Weights of a small self-supervised image encoder: adamw at rate 0.001.
Rows from expert 14 of block 9, named by matrix and row number. Rows with one number belong to one neuron. Each number is 500 + 40 x the weight over the matrix's rms, rounded and kept within 0 to 999. All counts start at 0. Numbers have three digits each.
# up: expert up (model.blocks.9.mlp.up, 16x320x320), inputs 0-106
# down: expert down (model.blocks.9.mlp.down, 16x320x320, transposed), outputs 0-106
up.154:498509501501500499500508505495501499508499498500501500509501500500500500500444501496496500509543508500489501497502498512501489501500500501494494500496499492500492502500491496491493501497501501497507501500500503501511402499500500500500501501500500492499500500500505500500506501550469498500501501500501500510501499499501500
down.154:493464489477493489487473468489492511459489481479485490480491490490488494490357484501495483488427470490482490490485488461483481490495491492489493492488490486487489474488485491502495483401477484489500490494490469485500499488499489488489485510488489488489496500489499490498465491495492490503492492489487489469480487489470489
up.155:496502499501497497497502501492500505502495495498495497502500498499497499498384499494497498502536501499487500493500494503500488499500498499490495498492495490498490500499489493489494501495500501494508499498499501500524357496500497498498500511497498490496497501498503499510501505593471495484500500498500498501500497497500499
down.155:495452490471495491489468461491493511453490484471480491475489492491490495492330477500496477485420461490486487491478490445477485489494492493491495493490491489489490468490487492501495476337472477491500491495491461485500500490499490490491480507489491490490497500491499488498460487494494491502495489491482490457474489491464484
up.156:501499499499499500500499498498499494499500498500499499499499499501501499500502500563507501500499499500499500498499499499499498499500500499498446498499500496500498498499500498487508499489499499499499498499500499500463500500501500500500498488500497497499500706500499499500499501500500500352495500498499498499499500500499500
down.156:507481501492503502506497486502497495477501502499473502496500505500502500503498493425499512497487491500501513503492503480500501498501500499502000503501501502502501492505501502566505487491497485504512500503504482506499504503500505500502496488506505502508505500505517500501477501470503504478519497506498500477498505506488500
up.157:500500500500500500500500500500500501500500500500500500500500500500500500500481500497481500500500500500500500500500500500500500500500500500500500500500500500500500500500500500500500500443500500500500500500500500500500000500499500500500500501500500500500500500500500500502500508500500500501490500500500500500500500500500500
down.157:500478499491500499500480484500494507463499498494469499478495500496499500500460492499491495482472488497498500500492500479496498494500500496500496500500500499500500482500499500498495485435493481500502498500500482499499500499501500497500493501499497500499501499500503496500473461482497500466509494500494496480495500500490496
up.158:502499500499501502502500498500501527496500501500501501500500501500500500500472500455502500500519498500501500500500500499500501501499501500500532500500500503500502500500500500557500498558500498500501501501500497501545504501498500502500500527502501502501500475499501500530497469525503500583501500501500501496500502500500500
down.158:500517503509500502501514514501506488523500502503520501519503500504502503500494518508514496515518513503501500500512500518503500505500501502500568501501500501502502514502501500445503519540508518501499504500500516502501490503486501504500505504500500501500499493500498504502519508517499500509495509501512502516509503500516502
up.159:500500500500500500500500500500500500500500500500500500500500500500500500500501500498500500500500500500500500500500500500500500500500500500500500500500500500500500500500500500495500500420500500500500500500500500500500034500498500500500500501500500500500500500500500500500500507499500500501500500500500500500500500500500500
down.159:500481500493500499500483484500495506461498498495465500480496500497499500500440493499493496485474488498497500500493500480497498495500500497500496500500500499500500486500499500499495487436494485500502499500500481499500500499500500497500494501499498500499501500500502497500477464486497500476500495500495497481496500500491497
up.160:500500500500500500500500500500500500500500500500500500500500500500500500500500500498477500500500500500500500500500500500500500500500500500500500500500500500500500500500500500499500500428500500500500500500500500500500029500499500500500500501500500500500500500500500500500500509500500500500493500500500500500500500500500500
down.160:500489500494500500500491489500496506469500499497470500485497500498500500500464494499491498490481493500499499500494500487497499497500500498500497500500500499500500493500499500499496494444494490500501500500500489499499499500500500499500495500500500500500501500500502498500482465484498500468524495500496498487495500500492498
up.161:500500500500500500500500500500500500500500500500500500500500500500500500500503500498500500500500500500500500500500500500500500500500500500500500500500500500500500500500500500489500500435500500500500500500500500500500100500499500500500500501500500500500500500500500500500500508499500500513500500500500500500500500500500500
down.161:500489500494500498500491494500496507464497495496468500487497500498499500500446493499492499488478494499496500500494500487498496495500500497500495500500500498500500491500498500500494495423495489500502500500500491500499499499500500497500495502499499500499501500500502499500481460486494500480500496500495498488497500500492498
up.163:500500500500500500500500500500500501500500500500501500500500500500500500500507500497499500500495500500501500500500500500500501500500500500500500500500500501500500500500501500500501500495500500500500500500500500500500026500498500500500500502500500500500500502500500500500500502493503500526500500500500500500500500500500500
down.163:497460490468495490490459457494490510429494485486443490456489495490490494492362475500492487468431467490487494494477493446486487488497492492492494492492494491492493458494488495499492463401471464494500490495495460480500498490500491488495480505489490493490499497495500489499451457483495495480499480492480489461469491494469490
up.164:500500500500500500500500500500500502500500500500500500500500500500500500500509500497497500500496500500501500500500500500500501500500500500500499500500500501500500500500500500478501500500500500500500500500500500500500117500497500500500500505500500500500500500500500500500500501492502500531500500500500500500500500500500500
down.164:499461494473495492494460459498491509441494489489451492459491497492492495495350480499493485467444464492490495498478498460491490489500493492497490495496498495496497467497492499500493470402478469498500492495498462484500499492499493491499483506492491496492500500498500491499459463486493499485499482495483490462474494497471491
up.166:506461499477498503501461472508491501461500502497494499461494499499500499499812496506522477465432456494514477506473505461483510495500499494511576499508503511499512474499512507514521481507484479507473492499499471468491999500501500500501482495499497512499501499499468485500466500267543505499500486499479490461490503503479488
down.166:506540509528505509511531539509506487543507515526515509524509508509510505508658521500504523515573534509513513509519510542522514509503508506509505507510508511511510531510512508499504524642527523510500508505508534515500500510501509510509519493510509510510503500509501510502538514505504509498506510509517509534525511509535514
up.167:499500500500499499499500500494500502501497497499491499501500500500499500500361500496498498501500500500491500496500497500500491500500500500492499499494498492499493500500491495493499501468500500497501500499500501500511365498500499499499500559499499492499499500499500500499501643642488497493501500499500499501500499499500500
down.167:494473491479494491489476472491495513475490484471495492483492492492489495492387483500496472489437480491485484491491490471482485492494493494491494494490491488488490477490487492502495485406477487490500492495491481486500499490499488491491487509490491490490497500491497488498476490501492491503457495491485487481481489490474485
up.169:500500500500500500500500500500500500500500500500500500500500500500500500500493500498490500500500500500500500500500500500500500500500500500500500500500500500500500500500500500500500500427500500500500500500500500500500064500499500500500500501500500500500500500500500500500500506502500500500494500500500500500500500500500500
down.169:500491500495500500500492489500497506467500498497473500488497500498500500500466495498492498492482494499499500500495500490498499497500500498500497500500500499500500494500499500500496492438495492500502500500500488499499499500500500498500495500500499500500501500500502499500482470484498500468533496500496499487496500500493499